From a checkpoint of a small contrastive image-text model.
Data: trained on drawn small creatures on textured ground, 203450 training examples, 10.7 epochs.
Rows from block 6 of the image encoder, named by matrix and row number. Each number is 500 + 40 x the weight over its row's rms, rounded and kept within 0 to 999. All counts start at 0. Numbers have three digits each. After the name is the row's rms in percent of the matrix's.
# conv: 3x3 conv (encoder.blocks.6.conv.weight, 96x96x3x3), inputs 32-39, a 3x3 kernel for each
conv.0 084:465504491505558483470474458403472458404423400471413371464469517434500429590471516541489528562551535534509584461491463467513492452507433482494504495437526509459466556444481445502455583554457485518490508494443482515485
conv.1 102:494482486496425435423479465511457483489479522502521443551492472505493521486503492503579500480542554544460500521552493528474534482554555557499533517500516529501491463512491502536477522519496588484501500500503486521526
conv.2 102:459514515517522532532514533508471471526490503532440446486517481542513587533475552542528491550572520475459521473525472449523526544529527464500510522567528523517497507544511556502567529473527513510541545524436511545589
conv.3 091:509533520484518560467477521538507515610531526522512540492492443427487408396466447481475581524565514474463512529498492499502495525457465468552433525464496523538467421445459453420422484477476413499508521488496418510485
conv.4 114:548479562508512506391455434500532524497463499456460514492526480493518476506489530560478403504419494515504547513432530481511501489512458551489546531517496492512416476517479433517501494476483446491498499492532499550520
conv.5 104:516517436530556484520519533485478533429506546512486488525531551464496466525447460511516463499483492473478462511488533507477479502499539511519510520565484538485461481483468447460497477484532466534489558426498544579465
conv.6 103:497505536468486502436473515535464473493494562503512521475499459480534493570476471487495522460438493494531438535407550492515494479524520495517536526478455530571520543484511573542525496492517516539535526484535409555522
conv.7 082:563552455541549447564479441559544497529540582571589580487544540613561582624577560490511461484460469519479572572466551546539574552519473526554524467490489494530511482485472441458421490497436489471481453501568460482527
conv.8 104:611425501467476514439527506472505546556541471437527477466467514430519499508512500533475578556542520467524450461511499474547490539437540472519553512498445491493468539516458483500463454493459554612506463478504455502486
conv.9 094:473453464530542507516481471526484449430479467431552530518519499465509485502516525467540492563433496457490452489518474517468562481493494593479545528519499516481507485489487505471475488467492545556538511456547547522503
conv.10 108:523546428531445444454521527543495501489505518515499521537527513502556520498502551481557518506552493465472517536459457494479477514543566577522510568500520506563468571456508482490538511478534455491515546510514495396446
conv.11 107:457436493489414483468457540519534509485522566528510575458522475487560482391488487528488546565514472521491527543484546480533525525457484587523499529528489485478531522510498531533515524481507534545531468513504578505511
conv.12 098:566566454494511491496522467529517544504488544472455489459507510481541541529520424604545569516555557492493597509567524490488489470522536485526512429455475463542502451439497521527507483484494575507459475510458434503533
conv.13 106:543534413510513471479397570491507493387519551468519478509497488521502446489574530547543464449459527552499548502564576510439456589530440557575547487542551527488476524524537484481467475433507399516492553480480510549488
conv.14 095:519512509518522469499486495532542459503446484504467463485500443463486505445507498523525496493502586456433540528532529493486569558518448563567590526498539586492536508461516512504487426462482514479499534542473499524463
conv.15 100:518534529396490551491465469499503493478474530567462479511462491478479543510497550548512511461555520500488474523501530505543507529547465457566522477501528528453572487527565536528553438496507527524524457509475476480518
conv.16 093:560511449429470436529501490544491513488482510482509555487514541501475513561536496520445533497521469516530436464516530496473441528468487490493487455527510522478472526516471534492515551473518474483529498492536502464523
conv.17 103:512482410530490408470529402522511495485561465484491506524442489475469572552468486540573541547496489507534516495483467484521469483475538480497449496478507488503465507549571450526578512459500563583518552497552540498547
conv.18 111:468515455438471438473494425508482509519521538511500544509506461514511507515537566481436515513546481489490507483492497468528494443459513496571475416501473456553437522552524516508519498520551526523528474503523470430519
conv.19 092:585507465610510521470515407469490493462522482544473499589456545524442529454496524474493453462480507481522525517484500503529509524519502448540565501510492491492464453520501545523510481462525492437506484563492535510496
conv.20 100:416546472506422554516462516432493468526488451528428508494501480482467486545599438479514490504450509476417500484465485495528486484528475517487534504542549506488476520519485524530515520517581543503546454539416491479465
conv.21 086:418468506386495528453491509444513498488486486494525498553554561523508543612615577498497483510496481476473496525525472563490449576569573489425521476528431485454494472476492467531471480451422505539484475514480535486468
conv.22 098:571507475444471502442491432547556493495559499534596515556529485496497506455504471543508527435469500514527497437523536513533496482608548494511515499470524559458487536495530527488565498503485545580466504431487454457424
conv.23 109:520493474435562475470430536475544527540490492510489496537526509547497524487488479510511466495491495554452463587476471544528505601588454574491573531563425502521529527472528472503541507501541574437530584526477514557486
conv.24 082:488517427457426518499511514464500482527411450478540531421455467418420403375383453579528463520466552517516482391411398410437429468450420540492481507538467478498471445496476482533479438460508463541549530574526542461510
conv.25 102:452531524452444550498474564502519491531495507514466489473508466538514495514482474470509441485496427444475505517467484455507486475464502505503486566467488467489523515504429487462440448480521511535497537554528485498476
conv.26 096:518583414550491511542460567437524510495481479469465479460486517425488494531646516532491442500472485466488434492438492475541470462473484456453477483496535528513533523432503484537489503444507495517456539540435458488422
conv.27 110:579489403517521551480479426504509486459505483438523485500494480525520476544523519527487522532550518561458519496428540495534548525538466492474499475468502476487542541512472518518511551518498517489469468493442453491506
conv.28 106:476437498468520472412448476515535474507487496508500524526503486508509514564546521481475488488470539515500492516508472449478533539490500485449551462491513501444443530502509508490561509475502491506545487478493450590563
conv.29 100:485536459481500470466458567493461483495464552458464419523472528491471520538509509507458542503513492537528578507495475450494498516438540538510543586489518506529467519451517450464507464487512482466549517497616505526544
conv.30 094:620572438416555494385547447517463543500488542427504533525464555505604574582551551504489507447549475520504552436454454409473410414466472495535462564451523436462464473493492477442481442474480471484495533516536574529564
conv.31 100:512493492540535488548480497522608574466565537545552528505490518469552474489518475487494560490461510463469451483415504548453425498442489441534475483431531520499547480511552467518525505517525568496463538499492525458482
conv.32 104:434526529494539424481507492471554461454502446535527476524498488477562548438492484509482590469413493582561531496528507501475524456511527543484543549471581572531439520504486495408488523513548547541521493516516563554502
conv.33 110:515444379560538549502485449494566508484505496494505431454536523487459425500543584488514491572512529537519500529484499475500516486459501534501478538418448453494517436522513489436455477483472545537460550568494564481562
conv.34 091:473522506480488498470477507442531427545502559449504481527502440466419522436457493495504573547488543563487544455482497469401535516503513424526575510523497442415506498470482496459532568518525524504427493451480492553507
conv.35 101:470569574459575413482490606473538469488546481564498500496470478503521452516495558491549575433516489523546493457538452487496482511465458577512503469532532545499484489468511497481516494499443524461482476514535487556413
conv.36 103:517496476394463488428493474477462471463503552490513476480547535503521528480488442497456530476498454517506427432502521533548525475506568516582496540512489478455473497455455520546536493475462449516558512477496501509516
conv.37 109:397453549419422536461507566494523516530522514484462521514550475530480531550495539462526505480508509479441486506452507497501522501486445492535474605521518497535498495509444514493461526538530475464396512450425504456486
conv.38 102:461509502505523476517495528560515430479489477525472450473452568495547491477557498464514454395475488485524486486483480511493506450434492496478424439487463515517515501535496461529414527495461443501556509524475466496473
conv.39 097:490521497487521462430423485554470550489493462502569497475521478556507495539501480497553449398523518539444498447490497508505542506501500492461454508420513424499423514524494497551514486493506545516527514514463490497488
conv.40 102:555521484471502437472546475458478515519505469520509495500524502526525493464494505436503483458508585498551563533491444491542486501460522519465488569488513516504427502465523460535536601546558533554576614518485525526511
conv.41 095:464450490490516488491478433506450530506522448432497460482461446486569549607508533539534432495513534493531509555473527518469485523509482448549518522513539515534501433494507460521426476475476491515512529493574541510475
conv.42 092:599566524453440488539557467467558518480513504519485475530519438488495490499477475449474502548473526467438493503456525543510532490579422450464439451521490488508528525498536527509492489488481542511446487546503551522506
conv.43 102:491414592511406439560517580489579439396501525490514472569461507460546519555481512517457515493454443423486507480422542513554495476558524535468456509450491479533496458482495491499479457490554474518559511490554537480473
conv.44 100:401481486476463513478565527491439524429525516502559470510487495504491465437475442518534568468555517492466488544493527519494467520521489535483568442508563501495510503534439537488461451487511445509502538386501463506518
conv.45 086:514498522561442540512458470493493432449452441465508463492577495473497513521500519527435479457489438473507444518504448538516501462482489518480589492461529462463417551467536471479498493499489562468536547500497498575484
conv.46 095:450551476493510522505441523470453452566412476488452493604514507560540559500404547474542508544464490527539561451552549542552478531546549515444504443522510522504426498540512592592563591586586557490498451512468491480442
conv.47 082:543525466462487481488454522445460389364426414424490360513431516430491466513487449506497492520500545527473608428510542478475400411482422489503504476428507472523471443452519477511477493528484524519468503499491535527498
conv.48 100:450481468582532423487482583435497544500444459527473476502514457552462496491435538585500545484494455584580454538511510477519472485565575559488520474486551538500481459476508468496536500588509584491533471544485501513462
conv.49 110:495512529551491525517492511527479548577518511512478529474547516557510470537467497480567532503472479577468468487504529513494487458458490512557534498492458504552508513429509569489468468538487467470482509515543552521437
conv.50 088:426482441449424598454448506480518538470468563525409519488521463503567500504509563529520555519486530533498512519536513493513444513543522482431479504452535500491503587474515457549545514497468528490424541487572499508491
conv.51 106:536601436477479452461418428554506463493543447552492530482506538516503517488521508500582464516509497477472525484474518537542440494502501568519505505483542409505468523502475518514461552504501518464449539535531452477483
conv.52 106:530478550489453469462438416527543503525485530558469515455507488523492509463500488444571490537491535540511466444506520495510463489479479469489567412435509485439471539497477549499444462506467400438524455528501446497499
conv.53 091:431501476544468483445551534416510527516481451428507479525494494479497475510441533514489495524483541549448502486489441471465473443517487550550519498525533546505494536448544504519454489528377468560509527470523527469557
conv.54 102:505394588516444523482455485526514487504486479446496493489513531495494504489517512532508456480448510412500521519498443484510447478487491422524448524469436414483442488459511452513526501510356528543540474517498587538511
conv.55 100:593514462565532487500450478464485536487532556538500511488482489521539493547465504494580588585497475469538542479531531534466536524497554471521512455505477474453504507483452523476465523490522509532459488583510463572468
conv.56 104:427468496465472456462485452487518519469513547555505504515573470511489496563507510482489479558506541530509498565550488490471513497471460528495567533443499520485435511484533515471580515513492551534535526478488534532484
conv.57 109:518555425534481443536489478551482592470471470523516549487451502484583449508445451551516507519506517528524439463457533439493524516505443551451475488526511423455481461526479479534479511498556494557508512518453437439483
conv.58 097:507538536542484524512525564535549475554518507521521461562529474502592508495492479492485504480546522485442462515505464516523548491563520478449479508499445457522450556478490491510453478501510486513471475442493534648513
conv.59 096:470447520504491419500535509519481502540475520459458470539478504489489488516552494512476491482467488550449527579536473465519509509526501541442454532481555526536513472547438446468550510573502495503501546453537462499533
conv.60 096:564572431484525488478427457417521556536585448486478476550508532500576513531528546519461573550506509478503526512573489491535542486543526506491522481526513477510499496497498479490513489494487533534492494580466491502474
conv.61 095:412575454516531513533449470577494498538519591530490491488515504514453522522482505531560544505548561509495503574517593525553554521552561481491535528457463517489464526506539481559559528571541494490508516489536521471491
conv.62 100:453519484481449547463557496496495501483474428517414481483562485480528524511458515481540546515466474458431486494529475498513468421505529531524522537428521562494567544464513491496497489503545556496512495554526491542427
conv.63 108:457471454459495554472554433464493460478494534478509545534515497448448534481545501553515446521455517476473503497499534528519503551536464493499467523557475436538406518518511524519527462442533504539457608471508559485464
conv.64 113:483547488555483422463477452514524459414490501460481523505555514482489467475474563482413491493507488535505519429458483468542505538505561510483455506468544481482446513481446481519440489483562491525505506517435524565398
conv.65 093:469504404501454519506487520456405457517525479480508531425536476506451612494506491543474508445526411567521532593543508525507478449523536495526523575491485525540490446460494486489494480568458473442452540474469412493491
conv.66 095:453471507443504433510501477543447515509587463444437593438500504555564537487493506500555535474469514524576458470514586535520498477517515482439455424502432453476486480492533486556474581481525506541513502543490451407470
conv.67 097:443567525442426559517494413510546510506402515514439499486523517509552509519551508538535505524526576571497560488502511489473517459505501525481573450528454498550483441534505546504467470464456481515525508469489517475441
conv.68 101:558556544506561590555458520490484474463531524481537511533425505469546523498509508492538541482506544520480426506459469517517519565541572533491430601538508562511549568581487515485495521519532508476489546443583428584466
conv.69 098:478466533466556532569519506502375480462533504519494486474511478534523540559531495421483541533527458520492496511491491435525470517464483512502508435546507443480455598529471455453446489569505497530498504455486505487522
conv.70 112:429394466438488478472508550501535510483543464496483487543482496462448482468479478493483471513495493480533471495509502507462522498487521588505462508480518536479536494460511422428500461493516470478510457484569471514525
conv.71 108:529480384519525537498473457517523501480532504552481571551455543491498530475518469489498539559548457544492528529508457499460484563507491498508427534535532519505481493485510527491543513453480563463442545485494629529490
conv.72 111:489486448371439470499523514510433543525492491461544482481534488518474509476511533513471584524498568440499497503511512469561490527490531503500537524476491511509519497515511500540487551477543553634580477496512504472583
conv.73 101:462516474536541578524432534494516478524502542415514436502460502499508487485504534459452474441457506558489506495499498445515502493487458454422570534501511535541452482472376484503487474511492506514515461504467502477444
conv.74 102:403482446430502503410498395444483470483539416503489471465463559506510505537508533495437479564526507463484531571461483483440528466527486482477505610545467429586485507537478509525559475497484494505513513467496503503546
conv.75 097:471581451554533530444543528525526481557512527515531545494402497541454523475531527458438569527576495468486476531416496465462456477455524479541495495493490503483480491482434508468474532457522476455535527506481518523465
conv.76 101:548629418408525516546548529471477529513504497498560425556464561482514553476433479538449474504428477435467453503455569474529520474497494458433493491543403517495526467443549517500457497499455536583548530497526476473459
conv.77 095:410548468473595502548426575457449474512410450455557521531540526493526518508547546514465554496526511524440490529516506479522472505509478442514460458502477532543540441490466473479525484502463486525533561507449534454425
conv.78 110:416493540398435548471510505504494498509508496471523548516521502452491523468511463458550565418493522473535549514454524456516473452516531502530513474509500471467517585506503529467457557539485505468574410549593457463655
conv.79 090:460521494467619486470406347465423451471513505461475435449451405401447450412443401495503493524543480546504524559509516476580536621589555508471477569439479432492425490434463437489578509468460508482434510469510427501497
conv.80 092:498458489477514498513515557513530533519531535511562542526521530595493493490513516524502504524530547464566483518565560544518576504608618516480495546479536488512518522508457515558438567488495563460473423555523541497520
conv.81 107:460636538451482471533444449546507501494500486559490518525551500445465551458578541497490544454465542491500506499513511506528529515447611445517438484466510534502402455515498533496494492496538509508487526533533534476479
conv.82 104:444530470419542548427523574514461526467516487483461456450523470546493494477455517477513540455457526456466450465517510497513494493554548512489491540495542506496476470541459482542527479526482507501506552529489550563535
conv.83 099:458483535510472518473559425513537550548546556558516516460441451531481474565451462395510534561446470511478580484533526570552531468489500503543549507483501501463538473499478519564545483593496544547489534539571494432545
conv.84 091:451470542411545411557486527522492465481529509542466514483485499495550495535494494538464496486521494526531500503492469470514497550491512476508480508455490510523508527457519484553520518504457522529471485529524546487505
conv.85 094:601521601515522531534554438481488521484490495472537469483460483490505516493582493435502554561477481484504489422406504519546489532524532566505567541516557560505549467435418536550593528509529472475521511532453514473476
conv.86 094:489497484443458460448450507523522493534513500495444491518518491492506471497516498438500528493496454488430491479516565521502462587473487453485375389550462465495504480496498512495498486536548546488457487530492492502446
conv.87 101:505498524529473493531554461514475526494493593477491554501508513489498567509496500515510519561542491505487410583452529501531498507506452535516451515540531509457540524444513490486494510540471567485507513513467534467485
conv.88 101:536499492462401635456463460523492489433470520408422496449492532476546442534497525526558544500597549542562480553481536453513527584556518482482519467506482471551459466533533517488477482480474439473534517477433493463506
conv.89 104:436500429433539585480438437500519429493519424459467513533493485540511429539494535547522501545524501520522425487538508480498508508415538457476467547497539486479531509489499568526462480532515532487549459501505480532453
conv.90 099:459544526498423442414456480552508472555474530467439543527508449526505471502518507510504517491448505462540496491530475565513481542527544455410553432469489466432451499519496538478410540549514501543532503509488449482486
conv.91 092:502456495399498534450539472481505525559516520528515531483528505455520501528480472588564536544514509444521532474468476521553518456502512517524477507490445486516495567462493507528458503491500526473545540503566462514423
conv.92 109:532465492483557497579451414408486483520518462507478482429519494462518507548452508487563476481480510493559559480544510466471468479459471487489451490561457493517527504488561520495541556494450456515468466510495495483469
conv.93 103:451578539486467478447486524500493487557431506477535468521520459502441527506548477510480479481503535523529418519475498536459517433514492524430533538480478493526497455501456477484505490533525581587544578501472522495490
conv.94 096:514486436464432518438546439488524526477439459469513547481534478503522532534504504537526470479514549547551386419490524498530475489542557482518479509461517464492494528474462522490509567523435557475503512506551444491355
conv.95 110:553484503452469476419528472443419540594486434567526569502483522479508538490479492494513453516484470534504565485506548500497505483529488531480494492483468501452507526523513485522511493458443461512470516521473474491481